A small audio captioner, trained from scratch.
Model: log mel input, encoder arch conformer, encoder norm layernorm, encoder activation relu, encoder moe soft, decoder width 128, decoder norm layernorm, decoder activation silu.
Training: 2800 steps, batches of 64.
Rows from block 3 of the text decoder of a small audio captioner, named by matrix and row number. Rows with one number belong to one neuron. Each number is 128 + 24 x the weight over its row's rms, rounded and kept within 0 to 255. All counts start at 0. After the name is the row's rms in percent of the matrix's.
After each neuron's rows are labels from the 100 texts, of 14976, where the neuron reaches its highest value: "tokens" is the input token at the peak. Only what is clearly more common there than usual is listed. The data: synthesised sound scenes: up to three everyday sounds over a background.
# fc1: MLP up (decoder.blocks.3.mlp.fc1.weight, 256x128), inputs 64-127
# fc2: MLP down (decoder.blocks.3.mlp.fc2.weight, 128x256, transposed), outputs 64-127

fc1.17 102 [174 118 152 150 113 128 126 129 133 125  95  75 100 115 150 102 124 119 132 115 129 168 147 141 141 145 138 105  94 183  88 168  98 111  95 130 127 148 129 122 123 113 169  93 120 138 128 122 124 134  44 142 146 167 176 120 146 125 123 120  98 118 169 128]
fc2.17 079 [122 141 137  63 147 145  96 172 108 125 137 167 175 139 124 126 132 133 109 119 113 124 135 164 121 149 148 140 140 130 135 117 128  87  98 144 136 105 132 112 150 100 119 131 159 161 105 146  92 146 170 141 101 115 124 114 117 172 161 171 144 133 144 113]
tokens: "pink"; "phone"; "white"

fc1.96 094 [ 89 114 109 162 133 140 134 143 134 142 171 117 149 157 106 153 123 168 145 132 137  83  86 143 108 119 149 141 140  94 140 135 126 146 148 133  92 182 135 109 125 175 177 115 141 115 125 145 139 148 156 166 105 131 113 114 135 131 161 137 133 122 100 136]
fc2.96 098 [151 139 103 127 157  90  99 111 116 153 114 157 125 129 148 108 196 137 148  93 128 127 123 122 144 130 103 136  97 146 129 105 128 115 110 154 138 124 143 128 105 100  80 150 133 105 147  86 159 127 131 113 126 126 142 138 116 122  98 165 144 123 198 108]
tokens: "door"

fc1.145 110 [115 122 118 129  74 128 102 103 167 110 143 180  72 169 116 112 148 137 134 132 177 117 132  95 151 114 169 157 146 127 157 142 147 139 151 110 111 125 129 134 131 113 135 135 128  80 134 112 155  97  88 118  93 154 116  91 163 131 163 153  75 144 115 102]
fc2.145 099 [134 150 138 149 121  97 102 124 105 179 151  95 153 106 142 138  92 123 127 130 111 104 102 131 133  97  95 120 120 111  76 116 157 155 146 163 156 134 109 126 149 152 153 138 147 177 128 134 118 165 126 135 159 142 130 111  86  89  94 112 181 119 113 114]
tokens: "over"; "explosion"

fc1.37 098 [138 145 114 100  76 137 102 117 119 153 113 136 138 146 131 146 123 136 181 155 109 106 136 153 128 124 147 128 142 159 108 181  86  84 130 132 143 170 105  95  95 119 110 123 108 124 134 147 103 149 130 115  95 132 125 132 129 117 142  83 123 138 155 128]
fc2.37 102 [112 107 160 149 102 162 131 104 114 148 126 113 130 135 139  97 160  99 129 128 142 132 150 132  71  91  97 117 117 122 130 127 145 161 125 113  80 135 153 143 132 115 101 118 123 140 165 168 105 133 157 139 134 143 131 155 153 103  96 149 177 140 106 119]
tokens: "then"

fc1.235 086 [121 144  96 121 109 108 128 113 151 100 149 112 118 109 188 111 114 117 101 114 136 155 150  99 157 120 147 121 121 111 167 110 125 127 175 113 108 113 109 155  67 170 170 135 101  99  71 110 113 128 105 129 114 162 162 131 136 109 194 105 120 160 122 153]
fc2.235 105 [106 123 177 110 104 141 139 130 110 117 123 131 153 133 123 157 151 114 104  93 133 132 147 151  97 114  90 146 170 139 120 105 123 156 175  90 161 119 138 153 112 144 158  87 122 152 134 120 115 125 135 164 149 143 123 123  82 112  74 128  80  90 118 154]
tokens: "chirping"; "thunder"; "zap"; "bouncing"

fc1.114 070 [159  93 130  84  94 132 125 138 124 137 166 153 109 106 116 127 155 134 118 122 128 132 176 133 110 108 106 167 170 147 120  74 107 143 117 116 126 138 141 124  95 124 124 133 142 113 148 130 162 117  76 120  80 112 140 135 136 131 120 149 108 112 167 132]
fc2.114 051 [142 116 137 135 158 132 141 138 136 186  88 136 141 114  96 107 183 123 142 135 139 111 139 131 100 142 151  95 139  83 164 134 138 140 131 135 129 123 137 113 142 118 139 106 112 111 111 173 119 143 146  82 150  86 125 146 155 126 158 143 144 128 106 155]
tokens: "door"

fc1.166 095 [109 129 110 108 114 149 102 153 136  78 164 118 134  93  95 116 178 120 144 135 159 113  95 136  93 143 110 122 113 147 159 164 146 113  99 106 139 107 141 147 108 133 113 142 112 135 101 132 131 114 140 107 119 135 134 103 148  92 152 148 112 138 149 105]
fc2.166 093 [118 119 131 108 117  92 154 144 126 151 116 149 123 144 169  77 154 125 155 136 156 129  96  80 169 118 149 128 132 115 109 116 129 139 125 110 104 176 144 116 142 149 143 163  95 137 115 151 193 104 109 132 152 148 123 110 112 157 118 115 132 117  87 169]
tokens: "water"

fc1.4 109 [107 118 132 127  97 108 118 141 150  89 134 128 119 131 128 152 146 137 160 129 107  83 138 101 148 103  98 114 115 103 120 142  64  99 104 134 146 116 149 137 134 168 143 168 141 124 108 164 129  87 126 124 153 126 137 101  96  79 150 112  82 146 169 120]
fc2.4 102 [144 137 134 148 146 159 130 120 120 160 114 152 150 150 107 136 153 105 125 153 138 123  79 146 125 154 123  97 114 158 151  97 147 124 164 127  96 151 137 111 137 115 184 104 154  93 159 131  93 141 128 105  80 116 112 148 117 133 117 145 123  90 150 109]
tokens: "over"

fc1.2 081 [ 84 100 120 106 157 202  98 120  92 101 147 150 133 116 134 136 133 130 118 137 124  65 134 143  79 120 128  98 152 117 127  92 100 114  90 123 160 117 144  99 118 114 135 114 113 107 108 146 145 134 104 123 141 128  93  90 110 110 149  99 120 143 131 131]
fc2.2 081 [131 146 106 170 130 117  96  57 164 150  95 111 124 135 104 120 139 104 156 126 119 183 136 102 159 148 109 157  98 145 103  88 143 154 129 139  98 148  92  96 148 140 129 147 132 104 153  94 175 149 163 109 142 131 129 126 148 107  96 137 134 145  88 102]
tokens: "croaking"; "sawing"; "drop"; "laughter"

fc1.140 104 [129 176 120  86  69 121 146 136 101 139 150 166 166 156 110 122 139 147 148 155 139 133 111  94 129 168 122 111 138 130 139 135 123 156 111 106 137 109  74 105 125 108  86 130 173 129  70  60 145 107 123  98 156 119 173 141 117 179 146 117 120 120 113 132]
fc2.140 104 [149 102 164 155 132 112 107 147 124 102  94 119 152  94 113 108 114 107 127 111 132 124 148 159  84 107 121 114 105 129 123 141 149 138 137 108 138 117 130 112 168 146 155 117 111 105 148 125 112 119 145 107 129 171 138  98 133 114 148 126 124 123 150 126]
tokens: "clock"

fc1.122 075 [120 133  91 119 128 134 116 155 147 170  90 124 158 133 114 131 125 136 121 115 117 118 102 136 127 149 132 128 111 119 150  90 146  86 145 138 160 122 141 146 124 106 175 154 108 165 179 131 132  90 110 132 116 111 107 114 124 143 108 135 120 138 111 116]
fc2.122 050 [148 124 134 122 121 104 129 129  99 108 144 124  97 106 177 156 152  94 126 109 115 153 150 147 128 102 112 106 132  89 145 135 115 147  80 120 130 132 131 125 121 130 118  76 116 126  92 169  86 172 113 117 110 164 169 134 106 136 138 105 140  85 182 143]
tokens: "door"; "crackling"; "rain"

fc1.83 104 [108 116 135 181 105 153 172 121 103 124 147 114 135 126 134  67 146 132 157 112 119 125 116  96 118 111 129 128 131 154 109 108 138 113 140 143  98 121 142 114 129 132 184 145 119 133 112 122 152 124 113 149 156 134 115  96 111 112 149 133 128 138 155 156]
fc2.83 095 [152 160 100 125 125 107 145 106 107 158  69 103 160 136 117 155 121 115  77 159 122 119 121 193 157 105  99 100 116 125 130 171 125 114 120 154 121 134 130 134 126 104 142 130 110  86  98 115 142 148 121 119 114 129 138 127 132 153 146 126 156 120 137 174]
tokens: "bird"

fc1.193 080 [145 160 147 103 110 158 116 154 129 147 156 124 150 132 106 104 143 104  98 112  98 153 144 172 121 133 121 127  73 119 100  63 142 137 107 145 164 158 153 118 176  97 131 128 119 159 136 154 151 139 137 173 170 121 126  91 120 127 122 125 127 134 111 116]
fc2.193 066 [ 92  83  81 144 146 152 124 134 135  73 171 114  95 133 142 120  93 124 155 120 120 113 129 152 120 148 146 101 140 162 118 146 124 129  97 135 111 118  85 151 130 129 137 109 112 122 149 139 132 153 124  93  97 160 135 147 111 138 135 102 106  97 154 142]
tokens: "bird"

fc1.134 117 [104 162 139 106 134 124 134 101 125 133 150 128 178 113 109 136 118 131 134 112  82 119 128 131 105  89 106 130 155 125 100 113 138 156 118 139  90 110 160 129 141 160 128 148 145 123 150 154 136  76  62  97 112 117 122 158 181 144 125 115 123 110 143 144]
fc2.134 098 [125 144 119 163  91 158 115 106 165 110 121 123  89 107 136 141 168 133 156 135 179 102  92 145 135 140 138 130 128 102  95 176 130 145 142 176 123 144 153  95 118 156 124 103 115 119 166  95 115 123 188 117 133  92 147 118 155  83 162 155 113 130 126 120]
tokens: "coin"

fc1.246 112 [ 93  78 106 130 130 126 104 161 121 104 150 143 118 115 106 145 107 177  90 138 130 117 129 110 149 120 108 135 103 107 110 143 105 120 117 160 106 121 138 170 124  85 150 125 162 177 158 168 141 111 131  90 145  95  85 127 150  87 142  84  96 166 165 128]
fc2.246 106 [164 112 113 115 113 127 138 143  98 117 118 119 136 130 132 157 147 112 149 115  68 111  78 132 136 117  72 146 109  99 167 103 157 124 143 161 127 113 140 162 130 155 127 127  92  77 123 139 140 131 127 123 117 123 128  98 120 159 147 115 115 112 167 148]
tokens: "water"

fc1.39 104 [119  81 134 127  97 166 115 158 117 124 114 120 181 135 150 118 136 131  88 126 134 130  98 134  85 127 122 126 106 120 105 117 103 126 106 146 136  90 172 136 158 123 131 155 169 185  90 158 153 128 121 108 157 157  84 123  95 143 149  86 125 161 159 119]
fc2.39 104 [111 108 119 120 151  86 128 118 104 136 120 100  94  80 109 156 155 100 155 117 131 113 146 153  96  94 131 105  96  83 114 118 153 127 120 192 132 130 111 150 160 128 132  92 142 104 122  95 135 130 121 129  99 159 176 155 168 119 108  85 147  82 147 148]
tokens: "over"

fc1.125 083 [123 139 145 171 133  78 131 187 155 150 167 165 146 114 140 104  85 125 116 122 130 120 125 118 161 110 121 135 132 132  95 109 120 102 111 151 142 101 150 131 143 114 121 121  79 116 108 131 114 134 127 164 140 107 136 109 119 146 119 163 167 109 129 133]
fc2.125 065 [152 134 146 190  99 126 131 108 121 150 133 101 129 120 133  84 105 128 125 127 136 103 135 177  89 126 152 110 132 151 154 148 130 128 158 101 176 154 107 134 121 125 185 140 156 122 120 109 158 141 137  99 121 157 104 138  97 131 141 111 108 132 130 193]
tokens: "bird"

fc1.3 118 [129 146 129 120 145 132 146 147 129 142 138 149 122 166  83 168 124 113 132 116 126 156 137 164 165 114 116 124  89 109 129 172  83 114 134 141 184 119 140 146 136 126 149 142 100 135 167 160 100 142 176 115 155  97 111 165  93 154  86 101 149  81 119  97]
fc2.3 127 [126 154 146 113 156 137 130 128 143 113 140 111 123  90 146 128 124 146 140 113 148 137 139 176  58 111 117  90 145  78 141 123 132 120 112 117 121 113 119 128  97 139 121  95 144 178  93 147 120 118  76 136  88 154 124 109 134 103 107 135 129 147 116 120]
tokens: "car"

fc1.222 087 [148 137  80  89 193 108 128 143 144 117 133 116 108 120 149 150 127 107  91 169 133 114 171 154 126  90 147 105 117 123 129 136 146 111 101 104 144 172  93 123 141 125 142 143 120 152 141 116 157 166 103 111 151 150 100 104 104 113 117  97 137 149 142 120]
fc2.222 085 [115 164 135 152  93  99  91 133 151 169 108 128 147 162 129 122  97 104 117 137 149 116 139 128 160 146 127 157 112 130 111 141  97 159 131 155 115  92 102 116  93  89 124 126 150 140 115 128 134 129 183 139 124 136 127 110 128 119 158  76 117 147 124 127]
tokens: "chatter"; "helicopter"

fc1.255 085 [158  94  78 127  84 137 158 144  97 146 164 107 157  85 106 126 132 127 119  96 127 156 104 150 148 112 201 156  96 198 129 128 160 149 153 121 120 119 118 112  94 129 145 149 105 127 124 161  88 149 134 116 115 128  87 114 143 150 126 139 143 155  92 131]
fc2.255 080 [107 137 172  96 198 141 129 135 132 107 108 165 127 125 109 136 118 152 138 142 123 116 177 157 105 104 121 130 139 111 108 125 120 124  96 126 171 180 162 130  73 111 129 126 116 153 132 138 135 110 141 115 118 161 166 136 133 118  88 151 110 126 127  78]
tokens: "<end>"

fc1.220 122 [ 92 168 136 113 164 169 129  81 191 177 145 159 130 145 108 152 157  92 171 131  99 143 148 166 158  88 125  88 128 131  82  89  96  95 112 152 172 116 111 138 171 128 114 152 144 131 118 153 162 142 128  99 134 139 132 101 125 109 128 110 150 135 156 139]
fc2.220 137 [160 139 139 108 165 174 115  96  89 107 110 131 113 120 135 139 115 143 101  98 156  96 144 134  75 114 171  92 134 136 180 131 104 181 150 106 122  86 120  95  94 119 129 126 122 151 129 173 155 145 128 125 151 134 109 127 141  69 106 146 130 160 169 125]
tokens: "chatter"; "roll"; "explosion"; "zap"

fc1.223 092 [126  88 131 128 132 120 131 104 116 145 140 136 146 117 141 135  87 165  95 140 123 110 123 112 148 131 159 114 101 126  98  92 100 125 117 126  94 134 106 140 155 166 112 129 134 156 138 108  96 161 188 163 119 100 142  93 121 151  95 113 188 145 130 157]
fc2.223 087 [114 109 169 147 164 140  97 111 137 143 127 118 130 146 103  60 140 114 118 156  91 148 112 161 150  86 122  69 128 159 145 101 174 141 120 117 126 108 146  66 142 127 134 122 128 195 146 130 101 122 146 128 132 114 131 133 125 122 144  88 155 125 147  80]
tokens: "then"; "door"

fc1.186 088 [135  81 132 159 149 184 157 105  86 140 129 134 106 119 186 126 145  99 118 132 145 132  95 151 151 114 115 141 117 180 163 148 118  99 147 138  92 127 116 150  93 192 106 154 126 122 146  91 148 133  86 119 117 122 102 140 118 142 119 109  57 166  99 132]
fc2.186 072 [121  84 107 173 102 146 115 135 144 131 135 142 137 147 123 130 130 145 120 149 136 118 150 128 106 127  83  81 120 152 119 102 117 163 101 140 141 172 112  93 128 151 129 168 109  81 137 133 138 109 139 140 129 127 128 127 132 122 172 138  52 137 171 185]
tokens: "pink"

fc1.180 113 [195 132 151 137 115 145 139 156 133 158 159 104 129 162 101 126  76 148 112 127 122 167 138 139 118 144 153 151 107 141  94 142 116 123 111 143 167 148 125 112  93  89 123 136 173 140 108 129 159 106 155 108 143 127 116  83 173 124 176 151 146 128 138 124]
fc2.180 096 [127 113 112 135 117 113  96 140 139 181 113 147 143 125 124 160 118 157 140 127 137  83 148 147 129  63  98 118  83 144 137 111 120 129 147  61 120 123 125 121 184 138  87 131  92 118 145 128 131 112  94 110  85 136 144 126 107 123 117 125 116 146 119 140]
tokens: "chirping"; "beeping"

fc1.175 122 [148 111 155 118 147 114 148 151 157 130 116 122 139 138  94 138 141 122 160 115  97 106 148 138  78 127 139  99 104 126  78 138  64  94  97 132 191 127 102 135 136  91 141 120 132 165 125 129 179 155 151 113 130 145  90  85 169 117  93  90 106 141 147 118]
fc2.175 142 [194 127 110 185 136 159 120 145 103 130  93 147 143 116 111 155 133 141 117  91 137  99 146 142 126 148 119 144  94 143 124 104 128  80 102 116 151  76 107 133 131  92 117 112 120 139 163  88 162 138 124 157 124 157 120 102 137  86 117 130 147 145 151 114]
tokens: "croaking"; "roll"; "baby"

fc1.218 097 [109  93 125 118 157 147 114 144 147 147 118  55 129  96 144 147 134 149 165 143 124 129 121 184  89 154 139 105 131 138 132 123 146 156 142 127 107 130 143 119 100 125 104  67 147 102 122 113 167 158  95 104 146 130 131 126  83 155  86 119 134 140 160 131]
fc2.218 093 [128 143 107 122  99 126 203 134 107 117 132 118 157 142 132 153 131 143 131 137 159 167  97 123  89 141 118 178 204 120 111 139 106 109 105 112 115 145 161 157 128 137 110 171 136 150 125 164  94 160 160 141 116 135 106 130 106 132 120  84 127 113 107 155]
tokens: ","

fc1.143 092 [105 117 100 158 121 139  97 116 119 152 106 158 124 123 127 124 129  94 118 162 157 152  98 147 137 120 142  97  95 144 142 146 154  94 109 163 135 143 103  84 104 119 110 148 116 113 152  82 124 122  71 157 120 160 137 145  83 136 138  85 111 143  92 166]
fc2.143 080 [161 107 146 171 208 114 146 135 133 141 129  92 128  77 146 128  99 118 138 111 148 125  95  90  98 104 119 137 181 120 134  94 104 153 114  76 106 137 131 166 138 103 134 119 117 151 113 121 184 159 105 140 129  89 129 121 153  87  93 136 110 142 126 152]
tokens: "car"

fc1.185 094 [145 123 105 100 107 140 141 154 153 121 157 120 126 102 139 121 127 105  79 127  95 160 129 115 142 119 139 124 141 153  82 110 129 160 110 117 105 125 108 100 157 134 133 100 119 112  94 127 118 155  95 135 162 150 126  70 162 159 104 159 158  65 136 130]
fc2.185 065 [118 139 121 150 115  93  97 124 137 129 128 127 130 128 107  99  99 147 159 152 141  83 151 156 165 118 125 100 120 138 129 125 129 144 159 131 168 143 138 110  92 118 143 105 127 133 127 129 161 135 142  68 133 142 121 171 105 150 199 134 101 124  80 111]
tokens: "bird"

fc1.154 131 [101 171  99 111 113 162 150 119  91  92 176 127 137 128 113 130 115 144 108 106 109 182 114 167  81 120  97 119 123 129 144  85  94 121  95 123 102 155 126 146 152 101 112 151 170 131 120 125  77  96 121 133 142 151 130 113 124 143 190 149 111 127 116 111]
fc2.154 115 [136 168 103 123 137 109 147 129 119 111 139 119 134 135 187 130 143 170 152 110 131 151 182 124 136 139 107 112 141 143 132 150  76 136  77 126 137 121 151 111 173 124 113 126  93 127 106 142  83 132 126 151 137 124  98  88 107 138 189 104 139 145 122 147]
tokens: "clock"

fc1.216 068 [ 97 162 140  80 107 135 133 136 114 105 137 151 186 154 114 151  93 145 121 135 137 111 117  90 103 102  90 118 134  99 135 113  98 181 113 139 102 153 156 125 109 177 152 146 109  89 114 143 121 163  98 133 144 125 151  95 164 101 172  87 144 160  97 119]
fc2.216 053 [ 91 135 117 164 162 106 118 144 119 174  84 147 119 122 128 113 164 102 109 164 132 131 123 110 112 148 119 111 103 112 142  87 170  71 126  98 149 134 117 142 105  90 128 102 146 141 149 116 115 121 139  98 121 107 128 132  95 154 115 129 146 105 117 114]
tokens: "vacuum"

fc1.36 122 [101 130 104  89 143 122 106  79 110 134 169 139 111 165 127 145 138 114 115 162 137 169 136 117 157 105 144 122 145 112 164 147 139 145 173 135  60 164 138 148 112 187 145 111 113  66 120 112  94 130 109 101 162 125 121 163 135 128 152 125 116 125 106  94]
fc2.36 106 [148 142 129 160  87 117 139 229 107 131 115 110 132 122 107 166 100  90 125 119 139 120 151 114 113 117  83 107 121 164 131 137 127  80 130 151 164 124  91 147 129  97  95 157 146 166 166 108 139 138 102 138 129 124 136  96 147 136 106 118 109 104 132 121]
tokens: "<end>"; "zap"; "thunder"; "drop"

fc1.110 081 [144 156 150 111 144 125 134 137 123 133 151 167 111 112 133 140  92 167 145 145 172 151 160  72 119 107 146 132 111 100 135 178 112  85 124 166 103 145 135 125 100 102 145  98  98  85 151 137 115  88 145 144 168 148 132 114 114 145  81 128  88 128  84 171]
fc2.110 066 [146 129 171 148 119 130 150 122 108 128 122 125 139  84 165 108 120 130 110 143 127 109 148 180 104 135 108 140 124 118 143  98 141 146 163  70 123 138 126 148 119 119 155 140 141 157 109 171 120 182  62 158  79  89 138 130 115 135 130 121 130  79 127 142]
tokens: "vacuum"

fc1.176 101 [ 83 156 124 164 165 157 125 104 113 107  91 119 120 147  58 122 137 164 144 135 117  91 118 175  80  83 117 130 135  81 144  99 111 115  68 140 158 133 121 139 125 112 130 138 120 154 126 151 180 139 128 149 122 124 114 145 153 118 151  86 111 122 106 125]
fc2.176 095 [140  90 121 121 104 150 147 104 154 151 122 144 139 103 156 111 129 151 124 149 169 157 122 127 136 149 172 118  86 145 103 164 146 150 121 125 104  88 117 139 124 123  76 135 111  96 170 124  99 195 123 135 129 123  98  91 117 142 157 145 127 153 157 112]
tokens: "clipped"; "laughter"; "siren"

fc1.170 089 [120 168 126  95 123 149 130 139 119 102 120 168 108  93 109 102 102 183 108 141 135 146 133 159  85 138 121 113  97  91 146 100 116 120  98 121 101 117 146 149 114  94 108  98 165 123 175 162 140 113 158 109 132 133 149 159 146 113 141 131 111 149 112 139]
fc2.170 091 [100  96 142 152 125 124 168 104 130 123  89 115 173 103 117 163 136 130  99 119 113 138 154 133  87 107 157 161 130 109 167 148 138 144 140 121 123 110 107  94 192 116 127 104 157 134 130 137 101 129 167 144 125 132  89  91 135 122 137 133 151 155 122 138]
tokens: "clock"

fc1.172 087 [136  88  96  95  87 115 112 144 172 135 180 134 117 133 121 108 139 102 130 144  72 163 137 125 126 110 127 139  93 152 116  65 133 130 110 118 136 113 106 132 176 110 150 112 113 149 124 132 115 150 106 162 151 140 108  80 128 122 128 174 125  86 142 125]
fc2.172 068 [134 151 135 146 116  92 145 153 101 142 129 136  97 128 113 130 100 136 137 101 151  86 106 128 152 138 150 106 166 124 114 169 117 129 120 129 148 144 136  96  99 109 119  95  68 110 113 173 121 129 137  63 150 102 138 158  93 142 147 125 132 122 123 151]
tokens: "bird"

fc1.71 080 [152 141 146  75 101 166 102 135 128 147 123 114 110 140 137 174 161 114 178 145 119 114  94 111 110 171 115 124 110 159 145 156 132 110 102 101 142 107 109 126  64 122 169  98 122 133 150 138 158 164 157 106 167 110  92 115 119 122 161 106 146 138 107 126]
fc2.71 061 [ 86 119 133  89 140 109 181 124  99 130 106 140 183 138 114 109 116 124 121 116 135 130 154 111  89  79 150 115 124  87 125  98 140 135 135 139 122 152 140 103 174 130 101 136  93 140 130  96 145 160  89 161 141 154 144 142  74 128 134 145 116 102 150 103]
tokens: ","

fc1.212 099 [102 119  95 110 146 168 106 129 135 140  95  76 123 104 147 152 122 122 159 106 129 170 146 120 117  82 124 114 167 116 126 111 136 108 131 128 142 162 130 159  91 134 143 191  99 158 155 133 151 105 112 168 140 107 125 168 140 155 104 120 163 142  83 121]
fc2.212 091 [150 164 139 128 138  99 140 139 101 117 124 135 130 117 125 114 137 160 127 149  91 126  94 155 164 145 145 116  88 100 131 136 147 152 122 148 155 139 180 110 147 112 147 108 118 126 168 170 129 154 116 103 102 152 106  97 130 131 137 138 101  91 189 155]
tokens: "clipped"; "then"

fc1.103 071 [138 153 118 158 125 168 113 125 132 152 133 131 138 160 140 131  91 143 162  86 124  76  84 125 147 139 149 107 116 135 126 120 135 116 160 140 129 141 130 146 124  95 137 118 118 115 153 145 148 149 150 165 122 126  98  93 123 130 143 125 120 138 111 109]
fc2.103 052 [129  61 135  66 133 129 130 156 125 126 105 131 130 135 113 132 156 131  77 129 113 182 154 114 127 113 101 129 105 147 106 134  90 103  68 103 106 117 134 126 159 151  91 117 115 142 130 115 127 105 130 136 110 116 150 132 100 160 103 111 129 139 134 115]
tokens: "car"; "hammering"

fc1.79 094 [118 161  98 122  99 142 116 206 135 166 134 124 123 106 143  76 124 128 128 164  97 120 151 132 175 135 137 140 120 169 125 129 100 149 104  70 135 138 132 125 109  90 141 124 141 117  96 153  97 116 118 161 151 140 160 123 165 145 161 157 174 112 137 140]
fc2.79 088 [142  99 111 157 119 117 137 121 146 117 107 135 145 138  55  86 130 154 105 137  97 149 124 138 117 105 115 104  64 110  98 114 125 125  91 152 131 121 130 153  80  95 112  95 140 123 168  93 124 165 162  91 154 140 149  86 135 115 149 156 129 162 132 127]
tokens: "bird"

fc1.104 075 [109 142 113  91  95 133 147 174 142 138 110 171 110 151 134 156 171 118 103 106 113 135 113 143 133 125 158 146 123 132 174 129 139  84 172 123 125  84  95 102 132 105 114 153 126 133 125 116 113 133 130 120 146 154 142 132 134 169 152 117 117  88 130 135]
fc2.104 064 [147 114 162 122 140 154 128 118  78 116 160 123 161 130 134 103  93  96 130 120 167 101 198 109  94 126 103 103 174  63 102 110  61 159 118 126 117 114 126 111 113 128 149 105 198 120 112 164 134 130  88 142 126 153 164 164 165 139 128 155 127 130 156 113]
tokens: "chatter"; "<end>"; "crackling"

fc1.171 119 [150 110 133 113 121 167 179 130 154 135 168 131 102 112 158 148 145 178  81 128 135 117 140 118 111 162 118 108 126  93 125 133 124 109 136 135 112 118 151 167 122 134 147 130 117 125 108 116 154  85 133 139 152  83 111 124 144 131 131 116 119 110 127  98]
fc2.171 159 [103 130 125 106  88  80 105  95 102 120 150 128 136 146 136 110 111  73 143 141  92 177 120 130 128  84 109 167 139 157 100 112 108 151 121 137 103 108 134 115  94 113 119 152 147 150 181 133 137 156 150 138  89 166 161 150 105 112 102 159 117 170  86 119]
tokens: "coin"

fc1.234 093 [100 125  96 111 128 143 142 146 109 144 121 129 135 129  81 113 103 174 120 129 191 114 166 130 139 125 169 104 156 126 107 149 127 132 115 137 138 134 166  92 136 149  95 128 109  96 142 134 106 102 115  82  93 115 129 139 113 135 131 141 161 112 139 116]
fc2.234 078 [120 180 158 153 132 153 131 113 183 138 140 108 108  67 127 152 166 101 130 135 144 126 119 135  96  89 121 109  95 146 154 127 127 164 103 120 109 169 108 144  90 152 160 107 145 173 105 157 131 126 129 109 137 138 112  92 129 106 108 134 169 111  74 125]
tokens: "car"

fc1.177 055 [161 183 117 120 103 124 150  89  81  98 123 107 129 148 140 113  96 117  89 132 137 120 152  99 101 141 113 135 126 113 137 115 103 143 116 158 124 126 175  95 129 133 136 139 168 140 170 172 164 118 102 148 107  92 120 126 147  90 112 125  69 128 137  95]
fc2.177 032 [ 78  90 141 174 112 126 131 141 150 123 125 128 122 133 117 171 157 115 151 133 120 133  82 189 171 126 153 120 137  90 146 149 156 126 128 131 154  97 120 143 147 142 114  90  90 122 115 110 105 118 132 109 151 136 145 135 166 175 150 108 163 103 120 116]
tokens: "coin"

fc1.199 075 [ 66 118 105  87  80 123 147 121 113 136 132 121  87  49 123 108 135 154  92 168 122 155 120 108  94  95 126 141 137  69 138 139  89 119 121 119 113 132 105 142 121 115 155 168 146 152 136  99 175  98 121 133 115 108 119 141 135 115 160 121 123 110 116 148]
fc2.199 052 [181 139 152 171 148 113 134 123 145 157 110 144 120 134 122 133 137 134 169 140 115 158 149  82 145 112 103 132 142  84 180  80 142 172 140 132 126 131 145 131  91 131  82  82  82  91 113 132 142 155 130 113 127 193 129  90 101 159 122 135 111 109 154 118]
tokens: "clock"

fc1.167 103 [137 105 145  93 100 124 137 160 154  80 172  99 128 101 133 118 134  86 165 160 160 150 111 146 101 102 174  88 143 128 124 133 101 125 122 130 165 142  97 144 101 116 105 122 118 106 101 127 141 136 154 143 146  80  96 156 146  96 129 133  69 130 150 154]
fc2.167 112 [121 118 130 184 139 100 129 105 132 178  90 171 107 138 105 145  96 147 131 108 147 144 170 164 151 165 180 146 168 107 153 124 179 101 158 127 154 154 138 124 136 140  99 113 138 144 140 143 151  93  89 103 106 123 128  77 153 144 149 135 107  89 116 114]
tokens: "over"

fc1.159 095 [106 128 158 119  93 124 162 125 129 149 137 128 118 101 144 134 106 137 139 165  75 108  87 140 133  97  64 146 127 163 121 118 133 172 106 118 111 109 176 131 119 144 126 151 139 125 115 144 118  81  95  99 128 105 164 158 142  81 121 110 129 116 122 148]
fc2.159 075 [124 142 119 141 124 144 119 122 154 131 136 136 140 132 110 128 153 133 133 148 165 106  60 157 146 139 166 144 154 108  69 161 150 137 151 136 174 165 141 139  79 162 127  78 143 109 156 112 155 109 138 144 137  92 120 102 147 103 124 153  77 157 120 133]
tokens: "coin"